{
  "model": "multi-label image tagger",
  "dataset": "dead-leaves pictures: piles of overlapping shapes",
  "train_examples": 145000,
  "image_size": 32,
  "crop_scale_min": 0.8,
  "horizontal_flip": true,
  "arch": "coatnet",
  "norm": "rmsnorm",
  "norm_position": "pre",
  "hidden_act": "gelu",
  "mlp_ratio": 6,
  "head_dim": 48,
  "fused_qkv": false,
  "qk_norm": false,
  "parallel_block": true,
  "inner_norm": false,
  "drop_path": 0.1,
  "patch_size": [2, 2],
  "depths": [2, 5, 5],
  "widths": [64, 128, 256],
  "num_labels": 33,
  "init": "lecun_normal",
  "residual_init": "none",
  "optimizer": "normuon",
  "muon_scale": "match_rms_adamw",
  "learning_rate": 0.0052,
  "momentum": 0.9,
  "nesterov": true,
  "orthogonalizer": "newton_schulz_5",
  "adamw_lr_other_params": 0.0019,
  "max_grad_norm": 1.0,
  "max_steps": 3400,
  "batch_size": 64,
  "epochs": 1.5,
  "lr_schedule": "step",
  "warmup_steps": 170,
  "weight_decay": 0.3,
  "adamw_weight_decay_other_params": 0
}
Rows from block 8 of a small multi-label image tagger, named by matrix and row number. Rows with one number belong to one neuron. Each number is 500 + 50 x the weight over its row's rms, rounded and kept within 0 to 999. All counts start at 0. Numbers have three digits each. After the name is the row's rms in percent of the matrix's.
Before each neuron's rows are labels from the 100 images, of 14976, where the neuron reaches its highest value: "responds to" is what is common among them. Only what is clearly more common there than usual is listed. The data: dead-leaves pictures: piles of overlapping shapes.
# fc1: MLP up (model.blocks.8.mlp.fc1.weight, 1536x256), inputs 128-191
# fc2: MLP down (model.blocks.8.mlp.fc2.weight, 256x1536, transposed), outputs 128-191

responds to: large pieces; bar
fc1.712 085:468498449543467461452621513482464640520550504461525522562473575516392437509488415538508474552524525531502537455508462350587518482451557506423530419596541509489479482501556495475433434462447540
fc2.712 074:505569592527525534506490528473466456467527443420492563438478458588499546540472422413537439483542472487501509489493558480441496534501507477504489497525470568684515409482562455501490558582507492

responds to: gear; large pieces; grey
fc1.489 103:491487435538408559516411432432553553526531484471531362522616490453468491519493575505487522537555479516532501526498569361432488501560383482509475589474424490478526479436477476509574493424579478
fc2.489 078:451515538533531530471572529596519419405451514471505601521398428488561461478506517566550397456510498546501477519385487544528396461495578515517576490564560582492583514481504468520467458569515440

responds to: small pieces; drop; rhombus
fc1.95 105:521479535593521593554577502449570593516490449384387487509449437570405374498540470486555426610492466424466545534571537507508585472489545505388510408502551463578451521417539542484467528494412528
fc2.95 063:526522443446554483481478402562539461476496573457574521474508556491535602524546519514482519504457579488534539540402446437524484451409442478468426547418444485557483389600500456494511487490584545

responds to: aligned; large pieces; ellipse
fc1.413 086:485457509438454478552558468579451467513524399463515460537455434428471480450577546425572553539554557552505512499507439506494490422439382434614382528539549512530523448508505454531458427564529499
fc2.413 109:455556511526529423390534484559385437610507563455550526473488625489508513544523538539496511527515471539458469511513439373420440572527521609524500560525506447416448609477525521550480486518492569

responds to: mixed sizes; drop; ellipse
fc1.10 105:500487470520542508581452436531490525517454444506489563524484653507436457487524536474533478525476470421505504428460540500548560537430525523563586461531462591500445272382553552418444445545502593
fc2.10 075:435498568472473479426515461507517420427543563468508527446411394539506477511566546477484415496431522493522554546461454501430506469530464522393408483447575381526567524565433442500504478548458391

responds to: earthy; grey
fc1.126 108:495532487399503447560444479512414456442575490351476454509520352479480472457538519484572507437472497558468526489442515599431522420462549449519490461484540528521434471527463454465571408518511463
fc2.126 058:479481504566500507513547587528502458556457522640488464449552572518532564465445648510504513538634472500536505533577510369589401560427394563494490516461522458557577485442451493550480591358526523

responds to: gear; grey
fc1.19 102:445484540501598424456576473491512499513552526497450496542449505513540533464504476423460456621519479490483515500486426502482507495453530390465531535469512435563531528522514469517524501506535537
fc2.19 074:484519449521519567535459527576531505409508459544557617452499519484439417440474439457445523457462455525556593458553504526524496443577481563562428421554519544359495526445430519538473557550554519

responds to: grey; large pieces
fc1.753 101:605475530514549490442551496540584482415389506437561559486532567453510521500533571367503542476495430547463576506521509420502457480530525561567567495489480569480495432485496535505416545468504548
fc2.753 079:460505493427481457514447530545411426564547465537481503450523511490541512542506480488505461473418575485533447446539484479504560567435475484456476428539488456466449479559524439456444443542509449

responds to: cross
fc1.283 098:520554532401482462492415571525534408528532588519513467514506480516549467500531586553517526538491464401454515545534461448560456427465489516586525558528483492528473555491504576521441482588559470
fc2.283 098:575471442500602541472556514501487474517482497478572491532504534397392471529442525554493476599505382474588442541513553490486507545507471482511515585510567563441555484530501503568532430507471478

responds to: warm; gear; grey
fc1.120 103:426489540368577498365480522537493477458556495471486510445511502554545559491507589524544479568488522475515466472502514404498555498570465544476480514472528517479508419548433562438494477582502512
fc2.120 069:596512525648515547535501453497482469560502512501458553492502518411436459424408556465458416574526478547453502555524463556472398628438435539482484485467488505514458535426488458527543457527508501

responds to: grey
fc1.484 086:441505538440539420476499487461532468461532501528549475547508477542484462490391458465639547475411427442528480544567548538518450570477503422425454434483418481528563474462506517512488476502457491
fc2.484 125:599555532510485458551549466502506581565552465447446543482505590550471560479510504479510480458570566463507501471469502574516579521481604541535538489506467529528432452519520528498506511470387451

responds to: frame; mixed sizes
fc1.163 100:522493496471491443491531579437466601462448574426487525500499543485518485526526503444485442458504598501472526514508541432565529515565512489520509518450530549450502594500538577416562512508408534
fc2.163 075:541571530546391549552511516524487399550581517529501544546490499463510527505516478491481540542510439517447494478502467491437523562452513538480527569547515482490573435542524423469539499503569528

responds to: textured; large pieces; semicircle
fc1.159 092:525576588599473614516514482468449550503533524486533438491563519458494520483525503469513458544487526471532424611498481430495461498487535500496507533437605508484543398508485530475435522445486536
fc2.159 071:446456490478548516560504584492524506614549457445570521515434469529626459571460517518464580419462505533535494472443588559442535543409555584493504508576463483481499579443517482462491542477446508

responds to: triangle
fc1.454 098:440467503518460494460481602484472535443514395513598522442614450567401586471526555437513494473525559442595502529572494503566517533550513451540533503531534502437516501530537520531508496606485438
fc2.454 073:513531465536462476544433443468478497638509449512564500607456475450484479430484400568556575537377482552453488488429548498464523546473411534389541484530547520464425495417466520532410469470497518

responds to: aligned; large pieces; bar
fc1.751 093:527487519457512419390532511526493528505490593498564513485444502495490470556432461482547542588496558498484602544428434538565549434493484523412489494559528507513491449552459458499505510584505446
fc2.751 115:486534538558544619475463558457565587521536475537452468466543509529540495473428473514490513458440401537383440431373490459462519475560541399481516520553478544519484530479478497501533417565509526

responds to: warm
fc1.105 088:502509524507498474447474517483575440543474528478594558492473337550576512494504597546527451511466478501543528502459439524474548503492448447467439543382480493523483458436513473550548523569536415
fc2.105 103:535499565463502580414555433573595559465509525532501549513557634431596537533484529474533507495548591498526529515607532378567477404545544477493436481559487461482530515572503496451423449452420614

responds to: mixed sizes
fc1.198 107:529497410619441554484509530479518402498563499478607505545491517480478475597469456479494487472491430508437552541515434439490564476501518550455366446465475530564515483469363404557583498493517369
fc2.198 095:435535623472541523531497603507516546583508500516443530528470491522519407549463553562522471471473562460512521379434484500540457503485450493466536595532375488470530492482594569514478462539494549

responds to: gear; large pieces; grey
fc1.528 101:499471439501664561514468482524544512484460371532452462551518527492458444514577520505517437517481437470546540489444514504510564526483501461513456590500464560522493417527549524556414477521495535
fc2.528 125:557556476424511424479449498590496516528568604418534527431489493521610541523375512530471566462510559545483429493542538531542445479476509480554553395589577461464532607447502542415592506494502561

responds to: large pieces; aligned; grey; shape: rhombus
fc1.478 107:508544456494433408472520530469535618500494413524514602521452426507472529532432519453494509490536505540478520507468491500437567534530467614487468481504569482514574499510507497543390467548393533
fc2.478 086:507455500501507407459492537563533522550543482493458489463522491449526488448443493504447459487430557547465558440562388537485472539433516483466511507458512544545420486461526552501562482510655464

responds to: earthy; grey
fc1.520 104:523381529508516485505483546541481447488482487382494452540444486465523412409524479513525454466472481463507516542492516521465441416578560529496530398468507556456531474478474540513446391514439456
fc2.520 091:551509498535589455451515469405525530416559546537508488467515530563488552570398533444433450500533484496432546549480472442556458573538439422487453500511480471447453534531441524472508425449491485

responds to: pastel; pentagon
fc1.98 098:424497483445497487534446566464439477491502546442448490559412485498500647465600551520509494481513480528547612459399543525441491541478454413560669508568544465567424549521511519489491521566476447
fc2.98 073:510472513513493557541537356457534498479391451490452488506561428498443535486430445483489495473550437554515462497481487466465503484521493506419377520446506465534543584506489449535448515521486570

responds to: warm
fc1.390 088:482469498435467496529465533488452532585492429496508522509468461517519462406489525511548442498485446471549532555499501536446524571474478470542539523425578472483508546429576484599500596555528493
fc2.390 136:517456552500462539458459484544528533486486546494426490512551460546500586446496507480497460518486520442567508508506474468525546415513548511529438489536457512439510482582398476402403496482514604

responds to: textured; small pieces
fc1.418 103:444440541516598499537475498461481516529512565420544532517603453541449541431572503482506450557498579514535473570496398465509501543475536506499499500482482477519509503541393568427600589602405490
fc2.418 075:449480497540422515481518540468436479479498490488477445542440455505496501461487543537516566482497522545509517412500468505526471491527520485553587531470499460517461438493503451533558471462581527

responds to: cool
fc1.203 097:510417506416564483441559425527518532471539481512557479514530502500506500506573568494527512502548456411472479479586449486504543403524554504549617572577498480543512432529485555464525477529428507
fc2.203 075:421544451514442565498528573510599448517443494495455574514415465509441486487397512507499512494454474565551510515523478433491493550509476433575423604514496534447478469501522497434571488498543493

responds to: triangle; arrow
fc1.622 111:519446552546491468493563525474539514529509567497549504514411505495513425504464501469495439471543529449596441516472568457615520428472614478502441384480573510478433413546562546520530430481494516
fc2.622 080:469550468565485533515466451430441435443585429457470449503524598461521546456526448559484579490505493546399532554498513431390513530433340492414459481577473482511439563510430464511520517472516510

responds to: aligned; rhombus; grey
fc1.538 108:518517501515429572436480443510437497562562484473504511519505467495457418512494595503415495556475642445487538556554587407535468483559673532441473458490450555463464537484405572456458485479540487
fc2.538 085:475495491424537495518505524514540456492449466529489456468482427498598531420411466524553505421486396520454478557469459575391469517396406560467517454471593548530500477558638528554539486462554522

responds to: aligned; size: large; warm; rhombus
fc1.140 119:442594487514490458505542442477462434532522513486576519515501444532473499540471519471414531534531545496544370533479556472559485462531491458499500490502442481491496626570405534548510458492563401
fc2.140 078:593504480515487564500455565520468491521457444502463492464526560486514442442614519529581485527516521527424535489520452576415559494495532538476486500447550480526480434472591499502482586497546558

responds to: gear; large pieces; grey
fc1.684 087:543498435396509472475485452538582438488477464487541480548560452493448455499520495506466461569553477557615473565450425386507474532476640534501475570538484461624472539501456557531486508524545417
fc2.684 213:535502506452514478504523542492578482538561467548547504396409509462547440569394466529467478552543541510467433557479549537491505438441429599550507521507577533446518579483474517441493504492442514

responds to: cool
fc1.647 095:536476495458541592415429564515417522577484530461523560547471463510458495474474488376532423490573483474545504464477522448534500510524545445520498502464470544592635523590485457518447476587589430
fc2.647 173:500481510542474504575540531526497479458449482562407461419489534460561427501568502515408491552482483517450470443492542569454497469485535515530494514496450554415541489423499415479530422497390477

responds to: vivid; rhombus
fc1.143 104:454502527448452511512502432546494435436498473476562512552504500474473436407578566547530510503572541409516332449461432498478587428435563561473482504476462538503506390569545504542404422449421585
fc2.143 083:470436500536515512483468492511585489610467528456449517425587436515526461442402517546465546473435439492491577571594496484564439471586439525496565507569512468578481496521501498469479536535440450

responds to: mixed sizes; flower
fc1.586 090:478484434451542412522581555505539458466585396467490564473557526482463477552499536448536553570614421476508554490430525459496580443453595532511489510435444528514351560460521590586533511424491540
fc2.586 077:551577508525552544538452372432484540568452576494404445484413443481473545525536448495492458463422533531512547538473506492512512492546449429531427504576501553497553498530552413400578437473558480

responds to: mixed sizes; grey
fc1.752 102:592413482505528474516441539556509480464523419440529391537466532501448469431538602506364622505537501522492395485503461482452461407524419438422433449508458452514426540514548524462557484488458600
fc2.752 103:441504441564431481560572565518507508503389476491468486454468462467514520546564540517476422498454514498530510538449449521543559581499600499548599467482498557490494478483459489472480580524509377

responds to: circle; hexagon
fc1.180 087:432529463578491487491506489400512534434532544431582452616440522566583557526549553386508465533468493462485481568450522534520440488458460506445510423548555518450399496396523509468547524486506475
fc2.180 089:481504537466479592584515439497460569540501525475388547409439434577448555491472440499508476515487428588495499523561414545456507461532516481485483552496505586527567503547441458587489505494481451

responds to: circle; hexagon
fc1.412 100:521550542488454450655379429501458511529521546572556546497525530477533471489513545334525532418491490501556458528506399511455524501497439459544512512527538467536489472533628481460479534449591428
fc2.412 061:499456581563569509387570574413478494550440478433495537530555483538462534493404471550440513555509416415499572542447540542538454402551498529456479582489404517445454568563447472534492454462483460

responds to: grey
fc1.364 101:512457505553471474412438434513447510566510412492503500530515456431525544571413463455504534490526526500573424483598472449432453532507523552591447498473508640510591446424424571406533502549510488
fc2.364 073:431463457426583505468482533584533416456490545551401537452563444461470495474514613491486467552448477548550489546457491633540471572491529537511530556532495408482419467503529431605447529526537427

responds to: mixed sizes; crescent
fc1.192 099:495515465444534572488444564490496495447463540465495438501519494516532483513542424469444337477496385584522576519446416531518456493475416441364433524563467428488522395515470552503496408513486420
fc2.192 114:449529503589489469384456509470431417537513520431542576472417532563598486547503477564550567546526588510410413466530581427486473451484504479563429532489504553484523501452514446493506572501548453

responds to: pastel
fc1.343 114:426528483563527447491485456439536460476530524403549442437513543512537466461518599533456521508527525525458568509517336535509466423535396453462504534553550435424460460454442557526474501503442512
fc2.343 080:543490520468504567443491534609504576471452550618459521539523459529523456568486465473507460472540433472514436556464613514486485605505568492418522436523553549512523497458507488535550530411478520

responds to: frame; ring
fc1.524 098:524572637535516400447486537521454482529470548427509536568558503452495526470446484490533466560508495469520602446497489508554484512522574511525503524520512488519420504511566465450603506519479560
fc2.524 096:502515454569520477514520563452552483498496530530495451508480542533440425527598421472486524490598500488463474559509552495429548517437459417474498526508525447424599550560481569479426462506443451

responds to: pastel
fc1.278 114:419446503511529432453533544479492558597513442540514544546462444500472454484565439521500425416483426553525555473438335521505518625554532446496462492531512533539544514441496447469584454469495431
fc2.278 265:600474461494425478520519429461440446505438505532473528506434558506581536491553577520421469535491583527577491600519462486472468474519526522542426496570541470479522499499459501445485504543529644

responds to: grey
fc1.477 103:400491517492540471438484494523488499495488490502495492508608424475534528552614571480539538472512478568432569450443435452469462460517517561493406536558523451494441502446542483522331462509562607
fc2.477 067:507442472487519492480527539508485612564526560514526497477587425423467419476419494479403448533479440524572455551483561478627438453546562527519540443633490485503570513440517507485486576563458410

responds to: gear; large pieces
fc1.252 098:501483405462507560482577533483567550500538453407468477507450578530520551494458468345452394515467531567479487443485527475598517515573543471450481488559547475539550542396511626520460543511483564
fc2.252 093:425518465479435465469549407533559535496489514565543469476460495587512485483446442526559578524556412434667516499538447533489452439428482491407466489452472504488421488478446486408539518529383553

responds to: warm
fc1.675 108:505454509457465552499504425539606477542502573393494547478515503483521404555404480571514445446541412472493490508578565427502522516507477509435488507574524485369584480509561528516544445383509454
fc2.675 101:520543552553505416421550490439561436471576586477539471467493583543521453430524469541510485458531550522547557537535407543534490491473380431550454561509479459600538449513501544457455523568497533

responds to: earthy; textured; large pieces
fc1.30 100:409535566525460546500522591501486509475538535502519410513528549469477445544506451509570460453509536498581538565539527566552481475524497440459545485503526448508485558477561627536542440501549415
fc2.30 112:587531487537588429520443420554401593503539458452494560493556503490401503511579474492408542489546522551525473520480473519455600462529477492470460493484421503475457536435495472503436500470399523

responds to: grey
fc1.384 105:460463529509559501544425575491532550543534492401509484476455477482451484499453533543564494480465543544490502506485447462513549502537514479421481570489604489477522413479527416540605554440466411
fc2.384 088:533592455530480569499630444564483472500532472535526468538527507532557399530571566514562507498523456440490423425501550559454501487510469529486484451541453450492430508491487512476496487436527569

responds to: small pieces; tee; dark
fc1.515 104:515490557460474497542499421455479415482428549513596481408463558442552481545419415496533437556535437444402529439627503500542483521632481502563477481529536489554488482482526509563445435454508447
fc2.515 115:464481504492507513587560563525470496509567428639489553596437474529533497480495601520552495501533453564543412510446490574564575504373542542525499486504456492473407444510466466515527404476435532

responds to: gear
fc1.201 089:491518534539520373473464486387500554421491497457475522561475547575456475561525491440501439544541442403506525432416485505464443509468534499463489436462562533403533431494526467497531537602463531
fc2.201 118:516544473447487590515517485576544524548554481554519525457533512597486455435523479516561503396516415597465543544537480534533576431436491483533442593563399545468450508492515465568487486499478466

responds to: shaded; flower; grey
fc1.481 097:429572522487510523523530471508507437584420450481474505503517433510528519612584583415474502548544533585515558478464622496457542543506537529490511579450544509433470475503508478498454523409572490
fc2.481 068:475482467565515421458405560574547574471446461548431553505431451505536448433542464504491519492554554541534567514492531527450511483544542548462404401528482468607514513436522584458480515477501539

responds to: large pieces; crescent; tee
fc1.552 093:480496521424445434493472485527473529489500550362490472491495561566536475444587552578426531474445501548472536463586446438482505466535422516542495539482443489503488538494504459502487493490513428
fc2.552 171:479511551537571543477526480454453514397504493532598493536515607492530589503468490500504439539556560554502449467427507564545511569483534451558466461467464514404501579496553441459542509590513528

responds to: flower
fc1.551 094:473425485554439519517591568532466438497539558608466546577550507513514498503496491455539508462485507477477530461499555480527458439525504418516599601539462512507531517496480507458562495455527586
fc2.551 071:494542494476590518517365449496515531463488470395582440412483490497541516548489514489509525526553562542541474616503463473472494470551479501508505508531455486540432449511571571410458520379525600

responds to: flower
fc1.624 099:509549526466475515509582543466514465578465484635531540462524377503480484498559551565499492411598508455512496557546553394408532432499605484514481433506481534508427576533454393550477534470471485
fc2.624 135:495512550422417487561438584497439538505539449511494451382495523554545482493497543500516491541525418446498577601493530523438536503468484419491523444547497464566427510517583499484475429457489501

responds to: flower
fc1.767 100:562456547452479499491495518525543514442538388474454415482572448527429534448578431505503607393473503585506422488470409512468505456465518492475466422529615502563453491518478443494476507491414437
fc2.767 071:517528452485493613413522470574389497486528567471469507471590532512494454499494517453580441540504461458546454519492468473486419488485479464542457490474567613536477536449562519476429502571541508

responds to: grey
fc1.330 116:435554495479507503571538618455521471513445582436488499545512438556556462505483536424594582474552499544478429543420492545531451533505557580545498534525535458515579494602466460555572404431480561
fc2.330 068:554457508495508519429574444534510613476525503540606521422522531427416576448482484490416440488517574539502496454527479468457472470530521501469474439429438552439449412353533573454425555486518538

responds to: cool; large pieces
fc1.602 087:429434562495517494433526512396524457500473508509562446449633479437505523605578447527484564558582474523495439494536500472556461506432479461529566517469634533538495436396607517494469499533519377
fc2.602 140:600462547504458510509518410555545400511447541484427585573414521495436546503460566522519437543500575506552526528528485406464510421617451500470474483527419489513518550542411467453499562554519637

responds to: aligned; rhombus
fc1.423 087:462465521535464506387478395554610489596555424462489530573522486463512448552439462472570476501540603453490516532479464435510487478419471419617575569522495585495504522549465539512466439545494459
fc2.423 121:490593496506586518462507559407433578490580527514440569430521513444450587498498495486443500444546479507397527472520469498413471521549474418489544473435555511409533612462453460535482518565515520

responds to: warm; textured
fc1.438 113:524501508508529500533503536481531499596545498438528431519536462541425534331460470399627495418510451464467515532348535540497546483518460444447523427553514559504484527463420464549499507437535458
fc2.438 293:641476527465475522460502445525504476461496545541442565533444509496514556433504566483549471546512585479506477513574561417472557484491534480521445542554448433451528493594437509465407520548499592

responds to: pastel; large pieces
fc1.499 093:427483500520535438422518505586496508518427458515452529499446539457429536553494490514506556503569533413574449400466515481526480544551508465571502487428438507592535463550470503543528533534525420
fc2.499 153:618578398499443480491421487469414536549462497502575445423488527484577485422579480537461439551533464491530596464588524502481498544491504541491615496527463518460534522502485468490424469523466516

responds to: cross; grey
fc1.311 091:468465459548507483538479385516480491485422536468463510567543532560446561445503485527526538577518496442478493456421485517465519504562471521526458521544472517516544475420463488481540522511516535
fc2.311 107:504533506526595412470588527423508560447555438494534523439440458412563468507495456504419574442431437562493516496494465469538551499450548514442516457500490490397524549510542515545525598507522510

responds to: warm; vivid
fc1.359 103:511516609490549548513496480490433506493478513431608580445520484494501582509455575461553477514411450458538530473488452442480455562608551505565484501566459369552496510495582467512535536482508572
fc2.359 091:439445429473467461512517501492566469442503545513474517501433460489514488440581412551487529534557508468508496579568459509587504461446438547543573511457494535459504488534529531487555430520459397

responds to: vivid
fc1.29 099:458542465554532437497548471521619526449417459466525477573543445547502518517552410447496487485436504499475507488369438558462494503510430513467503493520479615520518409483507460489486456471482490
fc2.29 091:495496431509463457480473466604476411519462500502589524418506487529403461504500508527568502562573603537560528464630570482520534542542503480501516507564509493493486497568528518436535500513470510

responds to: large pieces; bar; tee
fc1.533 086:546415411508444501520434554501505512501507515377429460538605514463508496489457468512445471505576581593432484554497450531420480521457507376586570457502486504507532479465547551535507549512452509
fc2.533 165:549581600531532445557468501531554509506480502581565434472568495472424574484486469478506524456490475533449562516456495573525532516532418504478495543523591577495538536498418514402473412550486392

responds to: large pieces; cross; warm
fc1.569 102:545516550432496593522521513417559477489553417364552484474522495585443465493511452545486489494458491489550534446445524448630498475508487462511512502436508508554543491504476486505502522542562522
fc2.569 078:534483480608447528495524449531388470405470509525522439545589503481510483590549581425504549521549492513527449534496514444387502468490555440509516532479462566507467542483496530460433564491438519

responds to: shaded; large pieces; tee; palette: pastel
fc1.658 103:452396467524494458505352528386475555496454457504466443529559540530497509548485548554568467486534476503436584493445466527463478493552485543450461468492469427576531493458554488481562514452534542
fc2.658 086:510577538481570513489623528522507477481529457531557509494398514492562559526503428523449554520505520509525486466505468458584548455456491546505488566544463543442502504514523511490495491494447500

responds to: aligned; bar
fc1.559 101:489524514466556456443433487597451424586561520471467508506500494510502523511530489535546453457441549472483557511479472464512590411529497587457550419463567452453554509476420464432504506421516544
fc2.559 065:347455545470520644518504467571469569509493521492529531486545488391533452459393435428493485544503555463538498522606449452489502494502468466549446476485444523483464489512552500457459553473585486

responds to: large pieces; shaded; drop
fc1.307 094:485522516504562426503472477489509474544531511479477556556453377446475502480539476523549438571443445530485558567449497415598548448555330544496542525474517464567480563514545339491523545519473435
fc2.307 102:478403501473540477458488483530470463331468494597477516482460628527484448447545500506485499468439512477449504478538499494511494444453555576492446440537576483456506449381428596550494350542559385

responds to: warm; textured; large pieces
fc1.313 090:525466521473512522490429544470503503512522536480552445475511442530460524402526575417513523516496413405557489542443484525495504449513432451511484497533556390411499451467473482583527490504526464
fc2.313 123:619549498485425505468479561489470540453454522603441563508539556508540539494558414460573450457482594518462580478530554481517576481495537452445491514506446553524468610570506461438447555475452504

responds to: triangle
fc1.31 091:511515485501470467602507488493540483493526559526571509549420598476467527536499465493579522486456533419608384457507493439475421484464406437546496458463491410467554490547533556549475544584522527
fc2.31 121:460416512465526574489554493543552558491507423531418544497562424522556543468503496487506467422539495544508598539522503609586482477493483533440419498499492483548499543477453452520607451459410410

responds to: flower; grey; star
fc1.270 090:481518427394476550481488524420426495546408538554508439473567473526490510486512476530448473560517531530431510486417497540504576481571523383431547453498498528533432618551512460545495585473535484
fc2.270 200:519477526522522549533468390553493433493527520569533558392413491513529443521456492552434548538506438514476492498568537516416593506388503614463429579461564472479473506478473521416527505462476441

responds to: shaded; size: large; pastel; cross
fc1.338 097:516472481483500527513452612508387520496469536547565483509425504565548477562480510486537400482568446476483527508504436575538553517500496382524480508446485535543550496470564581463561464551520448
fc2.338 111:502540474530459479506553470574458523536512544524415489505460481470507563419479444529500543459455535625461458437403409443503385467462454547558529446420461413461478558544432489565441539486398501

responds to: earthy
fc1.298 104:532381468471524468488597509435474573587519551462579481550472494494554462439549487514535481501488449490443619527409452408468527498564574594451517460449491493544517549405488533505506503515601467
fc2.298 087:415554525522505459418504435539574595431572513496492608398504450520453532584476459560458571456539529445508496509477476568477435531360515478495504535450440548456585541482439456492532522479470542

responds to: textured; warm; small pieces
fc1.208 098:481557475482497454500504556478550520515559558418471496478475445415502427476531510509519543464450443426459528438476508440456430478413515530489519543606527505543442461517526536465518487514433460
fc2.208 140:498446492550400471491441507506445392509559422525559548509553489544529455485543534457565487479402484489492576516440484478482551540515428522540575550433403404472502541476556478457549502563540372

responds to: earthy
fc1.446 098:500532569501496545541498632571434475509645473572602403561443549455518411534471537469515540488520547451571557487463533535550488503529430412453536455525484501455490511375473545497493459538540416
fc2.446 122:568526550482505467419566451556418635425439458429431555454500514579467516569559498524445472476603467506503518526470434514488535471485498469548513504479448523459461461487405481453460503444405554

responds to: textured; circle
fc1.723 116:521471503575512509493544483475448453489528485490522546510530502511431409556597405427520430451515446530487503500534514482474565406538499484514434392509540541506528511534520494572456572515548403
fc2.723 067:543570480460540484471519622475471503540512458472482576583480590414453496506416521581467449521516498450502570459480537539544550450542441486448545543468492489518495429458577526600563467539524601

responds to: gear; large pieces
fc1.646 092:588510446428515561539501511480477455472400469472556585518485544485500502493487513377417405470497497474504438466483487455648456461530506458509522621496538392574470427446549519559549491468524567
fc2.646 085:506470520501454525561451476500591524515500504486571559446533492527488486491492505527456553484511483489501545518415447553534456537440388482497482429498644510472520470592430489462591439546452533

responds to: mixed sizes; vivid; frame
fc1.513 103:557563484447485548519423490513483476568556463458452423517560483472518496467470503513488528461442474406514525545517449418518539564533407505462468484450499514486488608443475431365537519475511474
fc2.513 084:454440538551439544538521555461462542428533490535596568561517480517411513533545511542441511594438524533524485462513491531481470532552512542508565560494502555462488414619530618537464463503550354

responds to: aligned; grey; bar
fc1.696 103:640558453521462508453591523509572478556496445446499523513532485494468480499497471462473551579545525400514488540493422505586483469505525526505511536601503426493522427513532528461500533461522461
fc2.696 061:500459528502459564545442485466505538467523418482584427493544468527512494437584475538524473534484415544518500493434544470423471538501534522507406521464529526500434475459444450509449467566584571